python train.py --arch="transformer" --model="multi-label audio tagger" --dataset="babble in 24 made-up languages, each with its own sounds, syllables and stress or tones, from a formant synthesiser" --train_examples=39062 --gain_aug_db=10 --time_shift_ms=50 --n_mels=40 --hop_length=160 --input="log_mel" --spec_augment=false --win_length=512 --norm="layernorm" --norm_position="pre" --hidden_act="silu" --mlp_ratio=4 --head_dim=48 --fused_qkv=false --bias="none" --qk_norm=true --layer_scale_init=0.1 --parallel_block=false --inner_norm=true --subsampling=2 --layers=12 --width=384 --positions="rope" --pooling="class_token" --num_labels=71 --init="torch_default" --residual_init="none" --optimizer="muon" --muon_scale="original" --learning_rate=0.0095 --momentum=0.9 --nesterov=true --orthogonalizer="newton_schulz_5" --adamw_lr_other_params=0.001 --max_grad_norm=1.0 --ema_decay=0.995 --max_steps=23100 --batch_size=128 --epochs=75.7 --lr_schedule="cosine_restarts" --final_lr_fraction=0.05 --warmup_steps=460 --weight_decay=0.006 --adamw_weight_decay_other_params=0.01
Rows from block 6, named by matrix and row number. Rows with one number belong to one attention dimension. Each number is 128 + 32 x the weight over its row's rms, rounded and kept within 0 to 255. All counts start at 0. Numbers have three digits each. After the name is the row's rms in percent of the matrix's.
# v: attention value (model.blocks.6.attn.v.weight, 384x384), inputs 128-255
# proj: attention output (model.blocks.6.attn.proj.weight, 384x384, transposed), outputs 128-255
v.218 096:132153089125090150117171072136096154089141123192104144146084180068201082130134086111090091070147115116156149075164104135199112111189148142125089139117107138165064112130145137074149130066115188131158159146104219110148125177110152112106152110097158157132165141129067113170133143077111108087114137164132125138137125156077138156131151183091128102114126153093137141136148104105114164085136
proj.218 096:136097167112126104162081120146071092131110121044164117148122119132130170143110130119192169154141135154127158151122116166150164104084152191114119161118059127065141086114124108144093096168138090119150143179160106088162109059169112128134139148189000139075095138095109092109138154117105137136094115084104159080134143058179138115124114134152145145160166118128108093099091076158097113119138
v.219 106:165086090126182115151124092138185111071169083126109185163136142105101106113117074112147082112090193103078143121069157177136122175125136084174168154106090126212115129100165088109195109167107104093126111151102128089132154109147054175109194212123185120142194118090124113140110152116113174150082112130161131140075121171144150112163177183153045146067131097100130093139128199131074171108133
proj.219 103:145159159116119133152173169115175115158144096126159080076175138149121111122103110168103119211104147181091143119133067111156119096095099117139144149156181124111154065127190155160088151112112160173175131127124101178103129207154110079153134116084118113129147144156077095084080135114127043053085143093117148125121172048132082046055134150125158122175112121177133137144073105155179144171148
v.220 097:154201141154087160153151103087188149146126162160111187088140094149155091220155074147114096082148098167134126150142110146137156127099137112081126152140170132162101093106100127127098107152132178199079130122181185130161096108121160158140125148205116137146058145133140132128145100078136111199073147090079164134185073159162156092129122096119208098117107130156110097136186157109156099205106
proj.220 091:153079145117147120151138150136076143090130085145124099073131122163122186107109154107116138188174167090139112096119153113135132091122125158134109103125091138159170145108120075111130135097129093125152124146201124098104161143158117152115089134130125163102182136144135145115161125170069139129154098159209061122117148172131115161091114156166110135083133202067082161144131100122120194071146
v.221 100:101070131155105110141196106087058100040110133131072133167169155117113113077120103107124127084153103121106122212142195138169104061134127129153090142142134086103122147038092099156142138150123132112085132136118173104100188105086115129180093143155173168066143181166149035124122147074106147119100175161143166121102192144115180062152089099138101106092149096120191140135146069094099115146177
proj.221 097:142147126160109149131047136191167093187154166148112141082099151189148177112127139121152148154161144029177091052107149162046133153096144116073172103169114108077079153121165137098105106066130152136084122096081139086140136093149089123177126123076112102107082094127055121077138112207144081138111103164129079164104146124198118104128178157118120136175161201126095096131085154105149071145099
v.222 098:150116106137119092123118112162121160165086115105150121114102088097135180198120128114095140087178133111161105182128100141145167085111117154160082134059161114115178147110128206165079173139132118104172087120129088087073067128164149119191120170124063144149093127180135130166066160147122164134085109131101129101164083135100148115088118139140214091169102159145130153142142120069167192147118
proj.222 094:114167123164138129140132148096125148071113151157127100155086149103126110091183086155094138182123128117075149148154127190082107150159116080113172143140094130102136137113127097102173077073065114118113094111081095172149147076081127121151083060163138172168143146106148191162162115114116120168204156084127147146133131096114153156181113097147108166174104131175100133157139150148054114140142
v.223 098:123162095108144104134172157067091142176126139067054127106078128160064126089111159155083077103069106111110122087165131136160138141101112138174092129102120173133100102100133085097096095191097162124129091148099049114121156113170143103157099125124145178048144162131123149159105104206146148132118167201171138131164124095138160143192065116105131125153086129180144118128138143202135092112135
proj.223 096:183075145166140159117067131196124079122144180131181079188149193117153061073105141191136152182027116089137158104155173155055122077131204131065096092140158128114172179123137174128190119073137126146091190143184095104196119155142133110131120081105174111157136108154110148138190164125102122153173061106060107125125122150126094130085182157147127079162157083153162091107169118137145089139080
v.224 097:134135100176111112084152094168206110099130128153146109174098193143173141076141105164180106139156111098125171153162126134042195146097094159113090144125118108171166118132129089124208119058147111150157152156089092082161110095088142164102123101125089078122151189087117189159116112126098112156100135132060106162096125165088163142154138117179066119106107043111143131126146108137131152148165
proj.224 098:059126158108141206158116132101088148138141122108078140099137081066098124125127145125109142130191198127093111110115126154139082161119077126127143085114151121120099112226111135132098196160121129077166111096100123129110115156079104132097163141106137096161122104128147113074106067145129063076175117115118089107123150111075073121191108132057114161092086172123136167080179165089144131096161
v.225 093:126113138163125161106199126157135150152064147142126105136078137145184199107133109096150156209162102127127100153104212141117149135114149093147136137155158175128115054193074112104140115130091128157187154118101127134140104139106180138146111154133134136101174135101182132174125099142181118156062083117155059159140161091138144148129099103144121156148161101098201178114092063086107085150133
proj.225 090:140163119114103133170104119188119096077155148147115123124141143105088123153162139167139156122113165077187161067123053146107108121179124211084182109117037079133155193089135152132161152134153090134068085088121141116123174099150135156149157110147120112109086136127125153088139113075064134094159138130133110110140133169176079092123104136122110137145115129088076136054131143085153077140069
v.226 096:138106094179096073120073187176086117057187095144121121143196097176120143081132041143133147116136156080130095095160129143138121141107122090159067139154131138111127168194101087167118148164151085141056116091070070101130117113141111106114155170136116103172134085102191206192179102130126149157143103156133095117116151111173112101112155184140085126103132124120101100115171104085152140069122
proj.226 094:134156123117173153082160166109154147193151159128134162095108171088137065144122155127137092121122113114108123134097157162116144122137165093158140085147107128143092134087134129108105129129173157134183127109104071124110127115094148161139176142145122130108152115178144114114071176148143073094113111131110155153122142077141125118168079131124109142158169171121191130208119072078119097140207
v.227 100:093141152118146161134142142147165213134108067091102064143097098105143104098093085181058108151197148154130140150134092142144076182113075136127114104090139127149124088120173196136133125157135191084128097171145101112136123096101086135130080103115162106131163155131089180102074106163102147073133115100108198112184126119156132151118138133152186118165164151090124176129130120115081124120168
proj.227 101:108184105140174077155074037054120091102126131177121153144154128174103100112159149094120142133085156173127169120074193092131157144123101196123171110120111127114166174132107110087164146148063114123164132117107090172103200162136182151139108137130124110115119096121101112094184094169160124198153172137106099116099138142109117133108041120134142156087134052149128137170137102101072160111125
v.228 097:179099153153117123133169133141134140154138141094155087066132146064103147077140183183142088078126094129155127123137081121082058107100122101163132113148137183129145116118113103105155141200130118093133064080131096134088165126155115150171152163133126119165134059063145113143073158104120147146096098164095139158153110051136168148127135207110145086129118127117157167111151178124150152068176
proj.228 095:089158169159130087164100108062167190164134056163128134149091115086146134127112102082083153164077170092121116101098178152089166126135100166070093140140140137161204143153128124124114149125162131150089090097115160112152148084075140098164111145104169105110138155147139204094180129133136121079133160115168114185131129157111151158134132093152139113146135121144101101165070126123140108181109
v.229 097:141152123136137175095129163141207126079148134144122123115108132092117102113152082073110142148154112120116149156096135158092063074114106142128126161134080160114128139165162192149100100108119144167114072146151081082118097080144149100171130135139130101082181154151153137134128151122148109120123150098136148135129144155072174126129085169169160135066136131153156214088090105105097136127103
proj.229 095:106118163106096141133073079106053066127138133143100178104134147133102151078066094085142119175093129121096128102153108129108108138144182113088121152131138113135118126075076074108148138164149069121134129138135152162168182102073152080159125143146122158201141111129130145090147069112085187128149111145111150122122105150154139084140098104115152150115099093109120111120187094126134158086113
v.230 093:134196213174157065154078197170105161143113105061150105188137133093156134167150106121169149090103170107099072146114108170136179140079142133081100183102149121136143134108132117115080103112092122147184134156137169056145163168170151124100141154171150107102105100114172111090147063157098111089170124122106090140107123072083144128090063121159165114167126111136149027095122069086148141070194
proj.230 091:134112098074118165144159140136175150174129130139117156113124143100061121199149143174098129144127103145127133126206146123077054146095082057166093085148162170145153165147113130117190109085129186182070083105106155164076110142124095093134128133111099146115135134137075188156105099157186125116136168161179073041116152137146141158154120112103126151113142153113113165150103151188107131116104
v.231 093:059145153098095179107205103154154135140157191119115065147087138088151180123128162051134169108197144066126136146179159131115113104110132160123115115089123098100125131122164155142160172118125164136102092111094175145092118113100108152139108141127103132107152098126095129107190146110116163112111110103132069103152141122144116089124146172146140171100105139092104126162119152150206116211168
proj.231 093:195134164122134065126105109077095128128085112112122172095117138151086132139158118145158168156111141112121162146112147063134107143133116116206149087230139142099156137174131129121160122178118081092130136102073135123123093154102148131125133162097134104132157095104136111149101130105062064147169148164159134163048106102099177115150144063071144128119147128154118101097181098129066152117117
v.232 096:160142135113170155113173098122140106137127129112127115143145147154197095115123133211126133109115067153128099166118147101156143135140106124129154079141081126155128118114150131065079064112125059163139095149064096132194177110138158095192117164131109150102140191140160087145174088103160144128129138120145065120089175080137142149139164145171096099133091096128153109149167166143080109118058
proj.232 092:127116155138109062136103114150143156131121133088163137116189081116152072146198148156126166164126178101163172117091051127105197140125130142117051048106152136176064129145137128174159124086160200135148133101157167106089099097140127124143107133097132114186154101098148147132131095145144140159106138146121175113153106131135174159074123143111137107098223126158092122146106109117143149139204
v.233 095:109198134110169160159155068155207145173126179110154123108140127144162098144100108101150103111071184177156103159107133144187168085154119134171115130159182098099093101116107151115095109146082074124144134162119097101116126134174078052125167149165079149169172119093103096086134119162115182097117102116135088138144135142129151166098162118091142103188142045129083077138090096114151109137141
proj.233 099:105143186145075077111085156133145108116118147084133118171162151138153081155178154165108177173133057147150177131163096166141105135077148117081174108135076179135126073108090079169108090197118054109072113133062205115129127106113123148145077156115116102118164148174128134192113100105133083105093148141120118099144151156114106102158094135160079137084140148157104144111081126153110097107093
v.234 097:081225190138190179143079176093062116126163079095122111154117152116114163177127239102053097086143159117055164117127112070165169099171135159119033139111135130078083114144141128171123203108141124041073099180099122111124143128124133183113112129163160149088109134108162147141111128100095143149123127135163100116179121137151134107117177087097139150154103088173125138131167192147098122101144
proj.234 098:188093133092101085112124066182131142080095125171114122145117113115106119045094094160147167155170075157118056204176167126109110178119131117138165150151164113148121124056117109116190141102144172138119145133145083181154032126157131123119148157130090206149130064119158074169180129137117140084159134091092158129097129107135130112126109173160135107205161158167097134098065131116106120128114
v.235 098:099118103146107163093137199142137144120163155065076153193089167173042126071130090177094173091099130193106159069155181113086111115126106120163146123126054069117156141106115104137176192131130178119102095149126105131050154133146115156081128168098120131162157131134068166138162114080078197108162134169149166128104086139097153132084171145156146061170144083129138119105187122144136106129182
proj.235 092:111121100169120083165156075120147150141097147152148162126147129045133117173135118091164110172154132170120129097092113117109147148141141134182166123169181102080113137114155173082145083116094092182159156122160184166161092160106090065141144123154114118062107133072106098127108138176120082095104130087104186140125153145082089167180073125122104168122125109127139130061081134133118196173127
v.236 112:127146106147113098088218116108136086109173144152057087176113113105107107133167110105104189072183130097084121134110082196070028138146156131096125120097174058149119180089135157064109135091102088091187103145117097063122191112159074116135140174137107165092156070143107133096106132138112133180118138158152152110124101144187097168169152151207144078163193112137156124162173152124125117091167
proj.236 114:157149149175173114159106185148150111155142145074168163120130112100165073136153100110193125191077126139116151125131116161152167078127085119146143169176114184138131054152054081162148163180150132123121173108164175123149112129134136086122123123112070126173080134147097069144114103158103159112161173127087136125146217130049166101088151070147165108058125116133121142116074127054082111145158
v.237 098:130147094077132079092096061137094078157117132117128167158102115088105123227106150176093106108183107186168094122087150108042065147131145105181165094141124184111139190072111090171147109117074122107072151150096071112138109103153162163138134078123182160140163152105163147169147097118094116075197126081107125147067140135039172126109138114118146132134126122152102130137165068114176120097156
proj.237 099:149133205167115141120155177110098126196132163123101085123101170134162146102103055081104103191114117130136118128130117192138200132158133151112149119054161111130133097132101145167079084103167084088104108134114170080087128086116106121127157193080102105189137084092084135098127104134144095147155086124124074164135131159171103101119103136156160108114046178129100098170115132146142099114105
v.238 092:168085109132151167083186120122146153121174114171111120085125148113111150073183132156128076121155128155103181140166143145103152103143129168177071100079081068096143137074134119107103124152145126137147142155141152139145118131072125108102138061077059150131170110138109172215142176135132149122108091123104110109143148162146113186145113107116060140119058179086166124099151131124116170188174
proj.238 097:085112068160102138112081090151160111093121169122153106156097151131097082156105148178133152115106165153132120090109154139110093098128128105057159165137145154177140144177147109115109126107088093076085122131143107107089200097193126165189120104122146145165118131112133126128076102129080081133171075142141212129125122140123114161125122088126154091163082161169103116091054113150127062144127
v.239 098:098155116126130138116188081114133082114179119144101126135143111191162152087118153134154092147104144125119123111167081134160115165082105092134125178112100104093122178079176143093113127164138134133099107158110131201156135119072113104139163112124142162096153096121130162130126094190141091124169087110142083112145174163142099141118153151113097102117102180127158109124099088142183106038168
proj.239 099:125108140150187140119137149185157115177123144083169142152091124133123100147132174149142147105076145129118152090138203160155134143141157154166078119164086133079115047180118156087140173074161102153163175177115125080116117153147134161125125131179101126170129125141137113128162118140127087122136155116131173170126167118092110135073131115144107098088165085114096126072101133136053151156080
v.240 101:129055132149198147141163088107141150157099089109143146098137117166131189167136183099132127123112140087096105138142121095163045125167096081085108184159186108062166146120116133097065144115140057109138123150136083121149141149172070133128132141140040166121079122140148084083119165156139129095144118124072114115112100146129109171100127102120137094108082118145152170095103098137119147133200
proj.240 106:103122126200110116122112188146130082104135165101155125094054169104108127113070096123131114120136079136167185137116082128078158119141103178111127123098127179179145040077191128162158090151136178125124131056066084112132082112171184104097104168127144124151083153095096132132179111165145110163145155150188135156114147144168092118205157152105186086139111120089111072141129141099177112100136